{"n_mels": 80, "moe": "top_k", "experts_per_token": 2}
Rows from block 10 of a small multi-label audio tagger, named by matrix and row number. Rows with one number belong to one neuron. Each number is 128 + 32 x the weight over its row's rms, rounded and kept within 0 to 255. All counts start at 0. After the name is the row's rms in percent of the matrix's.
After each neuron's rows are labels from the 100 clips, of 14976, where the neuron reaches its highest value: "loudest band" is the band of the loudest frequency at the time of the peak. Only what is clearly more common there than usual is listed. The data: struck, bounced, scraped and rolled objects made by modal synthesis.
# fc1: MLP up (model.blocks.10.mlp.fc1.weight, 960x160), inputs 80-159
# fc2: MLP down (model.blocks.10.mlp.fc2.weight, 160x960, transposed), outputs 80-159

fc1.575 096 [123 127 117  79 117 131 134 111 137  91 150 129 128  95 160  87 133 108 115 158  94 101  46 127 135 155 142 125  78  99  99 142 125 182 102 144  40  83 113 140 144 119 141 158 157  85 171 119 182  78 107 161  82  89 150 177 169 159 105 182 118 156 144 162 169  66  97 126 122 164 103 128 181 103 168  46  99 133 139 163]
fc2.575 067 [123 143  79 204 169 227  56 152 196 158 140 120 134 110  83 112 143 132  92  99 106 191 126 149  71 121  84 123 144 202 166 154 135 150 131  97 126 105 131 127 188  96 130 154 116 115 107 134  82 179  74  77 142 173  73 146 115 112 156 102 115 139 152 103 161 100 144 147 100 130 110 118 170 186  96 138 187 142 162 137]
loudest band: 1000 to 2000 Hz

fc1.705 092 [ 58 167 120 108  59  81 127 126 106  97 147  81 116 104 167 133 112  99 100 149 141  93 150 109 137 121 162 166 106 121 124 148  60 145  88 121  49 145 120  96 149 155 119 134 152 116 125 106 158  95  97 131 126 128 109 134 205 143 103 182  68 159 126 139 102 113  97 112 104 164 126 124 110 145 101 107 150 186 149 176]
fc2.705 074 [ 82 115 164 143 139 140 192 159 140 181  92 154  88 112  41  98 157 148 131 111 104 196 119  75 157 112  88 108 157  96 166 129 120 115 181 158 116 167 165 145  79  86 134 113 109 105 107 131 127 142 138  78 110  78 132  88 142 144 160 120 198 106 182  76 148 125 133 107  76  91 103 144 142  96 204 188 164 112 119 108]
loudest band: 500 to 1000 Hz

fc1.113 084 [124 110 165 173  45 101 116 111 108 102 123 117 149 175 158 104 166  92 132 134 129  84 126 114  98  88 170 184  86 144 150 110 158 165 125 144 126  94 183 154 164 141 143 108 205  97 142 130 120 176  91 157 128  94  87 167  95 135  83 126 134 125 131  72  97  84  72 132 129 171  64  78 110 134  47 142 130 129 116 142]
fc2.113 088 [169 122 189 161 132 148 104 132 152 137  72 199 119 107 121 139 109 138 108 103 106 172  94 127 110 104 108 159 158 171  88  97  88 160 135 122 150 129  97 164  96  87 123 132 130 106  72 156  85 143 119 113 111  51  79 110  88 105  66 196  72 190  75  92 124 105 105  59 154  94 134 134 132 134 114  96 115 113 156 160]
loudest band: 250 to 500 Hz

fc1.473 094 [ 86  61 119 114  88 153 126 164 162  87 100 118 118 132  91 108 135 144 149 172 114  82 101 113 109  78 187 150 136 165 128 141 125 110 145 128 133  91 101 121 136 118 128 155 144 180 153 176 169 181 164 110 116 139 106 208 135 170 147 152 101 114  86 100 121 125 110 134 122 189  77  61 166 186 116 126 125 150  98 139]
fc2.473 122 [136 176 126 135  81  92 124  65 107 109 164 172 130  86 204 109  67  92  86 102 121 106 153 144 148 179 126 190 126 100 134 103 119 165 142 135 114 133 166 114 159 100 195  81 144  93 176 178  92  95  89 110 152 109 135  78  96  70 117 120 142 185 121 185 169 159 120 112  89 100 133 126 140  52 141 144 125 107 163 137]
loudest band: 500 to 1000 Hz

fc1.85 095 [107 128 141 167 101  84 164 142 170  89 120  97 134 125 145 135  89 145 104 109 141 105 163 135 187 101 162 141  48 153 111 176  42  99  92  46  58 105 167 162 140 115 149 141 142 107 144  82 112  95 140 122 115 103  87  81 159 161  99 152 164 150 108 197 116 156 112  98  73 194 137  92 128  63 127 157 130 174 119 149]
fc2.85 103 [116  73 112 102  94 133 191 157 155 138 129 104 143 105  88 130 146 106 173 104 189 135 109 116  45  68 139  79 151 121  97  90 110  95 155 117 134 120 210 131  91 118 125 145 150 224 132 133 169 169 115  73 104 136  63 140  83 134 120  78 137 126  93  84 195 139 158 135 111 139 108  95 166 124 149 167 112 160 137 180]
loudest band: 500 to 1000 Hz

fc1.110 090 [ 87 126 128 151 144 106 186 180 152  82 154 126  93  55 178 105 108  73 142 120  95 104  73 110 154  93 120 157 101  85 120 157  77 140 116 159  70  94 156 135 118 153  81 133 139 103 146 127 119 116 137 152  88 128 113 160 125 180 161 147 136 145 144 139 105 117  84 164 155 109 147 158 182 148 129 133 104  78  49 117]
fc2.110 068 [ 87  82 103  99 144 186 107 141 119 117 144  86 115 172 127 115 129 149 141  82 105 188 131 148 107 131  84 124  90 118 144 120 105 131 109 121 110 149 100 135 151 100 102 150 155 102 141  94 127 159  59 179 103 166 101 160 108 117 132 135 147 140  86 120 182 189 123 163 137 124 173 107 113 140 179 155 187 145 129 127]
loudest band: 2000 to 4000 Hz

fc1.425 097 [157 155 132 141 105 122  94 134 124 124 125  30  94 137 196 100  89 138 116 112 125 118 140 119  76 140 165 115  91  83 149 155 138 145 123 125  96 130 149 118 148  51 141 162  92 167 176 113 153  89  74 175 145 141 148 156 111 150 143 118 156 180  77 186 167 119 161 150 102 135 136 148 136 165 110  75  90 120 154 127]
fc2.425 102 [104 145 146 166 173  91 116 158 126 131 125 157 165 106 142  88 117 152 104 157 145 167 142 173 116 109 200 116  89 153 146 138 120  90  85  84 180 120  68 112 143 166  69 196 156  86  98 126 157 114 156 142 145 154  62 116 143 133 151 111 123 149 116 134  63 150 123 157 135 152 108 140 149  80 123 163 141 140 107 112]
loudest band: 4000 to 8000 Hz

fc1.701 083 [ 87 159  88 136 119  96 162 148 130  55 114 169 192  97 164  91 133 137 128 137  77 106 120 112 153 163 162 145 142  99 126 168  62 148 112  73 129 113  98 133 176 104 121 130 162 122 136 138  80  78 120  87 137 130 111  95 123  51 152 125 140 147 149 113  87 183 105  86   5 141  97 101 111  97 160 139 162 124 196 138]
fc2.701 064 [ 65 161 112 185 168 145 153 179 162 171 173 148 101 136 161  90 112 123 142 105 122 193 104 132  81 135  87 132 168 139 153 132 107 130 107 110 117  83 135 126 209 203 117 150 132  99 116 175 112 132  42  91 141 124  97  98 146 178 129 112 169 150 144  95 129 174 107 102 144 109 111 127 128 137 104 151 135 137 126  82]
loudest band: 1000 to 2000 Hz

fc1.556 102 [102 173 124 147 131 139 163 144 157 159  95  96  72 124 173 134  97  96 104 136 116 181 103 141 159 138 145 110  61  87 102 177  79 147  79  67  69 135 124 109 136 113 103 140 134  89 177  69 114  72 114 176 105 101 139 132 120 181 175 137 103 117  99 166 147 116  77 199 141 179 136 140 144 137 169  86 119 114 179 106]
fc2.556 085 [130 111 170 122 191 219 132 138 154  81 145  99  97 144  87 149 109 124 133  96 119 143 174 109 103 144 107 139  73 154 137 160 157 131 151 121  94 128 160 171  85  77  90  51  81 178  98 150 126 131 159 136 100 169 106 141 120 197 175 121  97 125 151 122 171 139 148  95 109 122 160  91 111 147 144 187 121 127  84 107]
loudest band: 500 to 1000 Hz

fc1.269 099 [108 143  89  89 127 156 153 119 187  71  97 140 100 166 110 106 130 111 164 141  87 130 123 174 138 148 108 176 138 165 182 142 161 199 109  94  97 112 134 172 150  33 107 116 121  89  95 127  93 166  88 103 144  93 122 128 100 101 163 161 207 120 146 105 156 172  88  94  86  92 100  63  85 156  96 128 158 121 186 160]
fc2.269 132 [155 139 234 126 188 142 118 105  97 114  89 191 158 131 134 153 101 162  90 135 107  73 107  85 172 170 123 138  86 123  90 106 206 120 208 174 138 172 154 135  45 132 165  72 122 118 136 142 147 133 150  83 152 101 134 115 148 173 104 139 107 127 151 128 113  53 133  73 140 141 106 101 115 117 160 137 109 107 104 100]
loudest band: 250 to 500 Hz

fc1.748 093 [105  95 151 178  89  98 139 110 173 126  68 119  92 135 144 121 127 127 134 133 131 154 161 147 170 126 124 169 135 105 202 202 140 189 121 147 135  52 170 160 195 103 155 131 124 114 153 113 102 174  78 115 107 110 106 149 119 117  99 160 162 151 126  93  68  84  41 115 157 166  86 129  99 122  76 120 141 165 181 116]
fc2.748 081 [174 115 104 148 162 195 183 153 179 113  61 179 139 109  67 118 129 145 107 123 124 156 137  85 127 113  59 122 139 166 141 141 147 181 145 180 114 159 142 117 102  55 126 133 135 107 105 147  80 139 170 106 123  88 135 117 107 158 207 173 156 122 126 115 180 137  91 105  69 107  94 125 184 132 163  74 136 108 163 177]
loudest band: 250 to 500 Hz

fc1.693 130 [ 87  76 132 121 153 104 203 124 147  73 132 151 160 136 131  83 132  79 115 209  83 118  93 135 176  64 123 134 155 164 139 171 141 129  83  97 134 128 100 126 163 140 120 160 167  92 141 124 164 153 126 110 105 103 113 122 163 174 138 201 103 139 121 138 103 173  77 102  71 166 109 102 132 122 165 146 177 154  71 127]
fc2.693 167 [152  96  85 155 112 176 109 117 132 149 166  29  74 196 104 170 138 169 184  92 136 156 106 162  92 109  82 138 127 103 133 144 147 141 130 165 105 152 137 160 111 103 126 102 106 151 128  80  74 142 116 136 139 122 149 146 100 109 120 137 147  75 107 147 157 159 180 126 141 120 152 125 124 169 114 136 153 145 151 124]
loudest band: 1000 to 2000 Hz

fc1.15 100 [134  80  90 129 147 138 133 135 202  78  87 111 154 114 164  87 115  84 185 136 119  88 100 151 148  33 180 107  72 126 132 162 154 115 110 128  91 113 136  75 128 123 180 106 144 151 112  99 127 179  56 110 165 144 129 159 127 119 118 126 133 115 132 148 137  86  82 162 114 129 109 114 120 134  53 131 120  97  80 177]
fc2.15 085 [148  90 119 133 159 102 194  94 125 126 150 212 163 111 112 119 120 157 106 103 160  99 130 128 130 130 106 133 138 130 132 103 194 122 160 202 207 196 126 152 121 130 112 121  98 182 125 176 111 135 131  84 157 106  91 150 127  94 124 154 168  86  88 141 123 129  89 103 106 135 129  93 173 103 187 135 162 165 186 131]
loudest band: 500 to 1000 Hz

fc1.524 108 [ 55 137 104 125 140  97 149 114 148 149 127  96 128 172 196  70 114  99 144 113 115 147  94 172  95 134 139 175  63  99 134 158 120 121 124 132 110 126 118  96 193 162 108 223 211 127 156 131 159 115  76 121  88 163  91 129 139  80  78 140  64 141  75 156  89 102 144 142  83 134 121 184 130 141  81 111 179 180  93 170]
fc2.524 093 [226  80 123 169 147 167 151 122 130 130 110  98 163 132 109 135 104 171  70  99 176 103  81  80 160  75  93  99 143 105 111 124 141  54 127 120 147 136 105 126  72 134 186  90 102 120 150 103 145 112 207 154 156 122 130 103 160 186 108 173 187 119 131 126 112  81 104 129 163 127 156  81 151 124 109 102 148  86  99 104]
loudest band: 500 to 1000 Hz

fc1.434 101 [ 76  68  77 103 150 105 131 101 162 143 143  95 120 159 157  44  96 132 174 108 119 111  82 165  94 124 142 150 143  98 112 145  60 161 143 135 141 150 117  94 184 168 114 198 168 140 138 150 193 115 131 130 116 130 124 118 135 115 104 141 146 149 117 153 130 104 102 160 123 111 121 147 159 118 148 142 136 105 121 242]
fc2.434 087 [ 95  91 104 154 117 168 153 154 127 158 130  33 116 171 146 151 115 151 129  96 155 129 121 115  69  94  56 135 171 157  80  97 140 137 129 129 121  82 128 113 103 169 125 106 153 133 173 100 131 121 106 143 142  93  51 170  90 162 135 155 136 130 131 136  68  97  76 142 162 147 139 138 110 142  86 152 107 126 179  91]
loudest band: 1000 to 2000 Hz

fc1.48 106 [106 138  97 111 129  64 166  91 117 162 134 129 120  83 188 111 112 129  85 125  84 149 126 140 175 153 124 160 131  90 115 138  44 145 110 138 123 111 188  89 148  92 177 129 119  86 165 118 102  83 132 109 128 121 162  57 123 113 140 117 146 175 147 169 163 136 123 173  91 109 161 149 115  61 193  97 153 124 135 112]
fc2.48 134 [171 119 118 156 109 156  78  99 119 107 131 127 103 163 151 155 127  62 155 142  91 101 188 129  49  93 198 142 107 140 126 127 184 111 129 128  98  64  67  82 123 133 170 159 119 136 174 162  95 125 112 161 162 127 116 123  72 154 169  74 116 192 127 127  69 171 152 155 127 144 135 115 147 139 100 119  89 140 169 113]
loudest band: 4000 to 8000 Hz

fc1.608 091 [ 84 166 123  83 130 127 158 143 154 136  78 108 155 135 142  96 153  83 109  88 126 107  70 118  80 105 114 136 144 108  74 104  97 183 105  87 105 140 197  76 132 111  98 130 138  98  85  92 117 119  83 157 127 166 140 150 104 129 126 194 115 150  89 137 197 144  64 138 106  86 143 142 139 149  87 121 105 106 150 132]
fc2.608 080 [154 114  83  88 123 138 143  98 133 111 148 108 147 153 136 171 154 190 101 126  99 151 141 183 126 138 149 137  99 102 170  94 154 169  97 167  97 131  97 174 123  98 133 130 187 146 156 144 133 125  87 132 114 221 110 124 135  66 155 165  79 166 100 182 204 121 143 121 134 130 109 149  97  73 194 133 165 152 139 113]
loudest band: 500 to 1000 Hz

fc1.691 095 [109 116 117 111 109 111 149 109 146  55 138 127  61 114 160 106 152  92 157 118  83 135 115 149 190  84 112 167  90 128 177 177 113 190  54  95  88  57 109 158 177 124 116 153 113 118 115 134 109 104  65 178 131 122 135 139 160 155 173 181 207 127  93 164 129 150  60 161 115 158 116  81 137 161 173 116 121 180 131 164]
fc2.691 069 [145 169 129 168 150 159 105 133 110 114  81 131 163 137  87 146  92 184 148  97 117 141  78 103 174 110  75 101 131 204  91 151 115 151  96 123 127 100 101 190 158 124  94 194 134 100 109 124 116 141 101  99 123  95 118 135 115 174 116  97 151 110 144  69  71 128 142 117  93 138 142 148 141 159 122  64 161 116  98 109]
loudest band: 250 to 500 Hz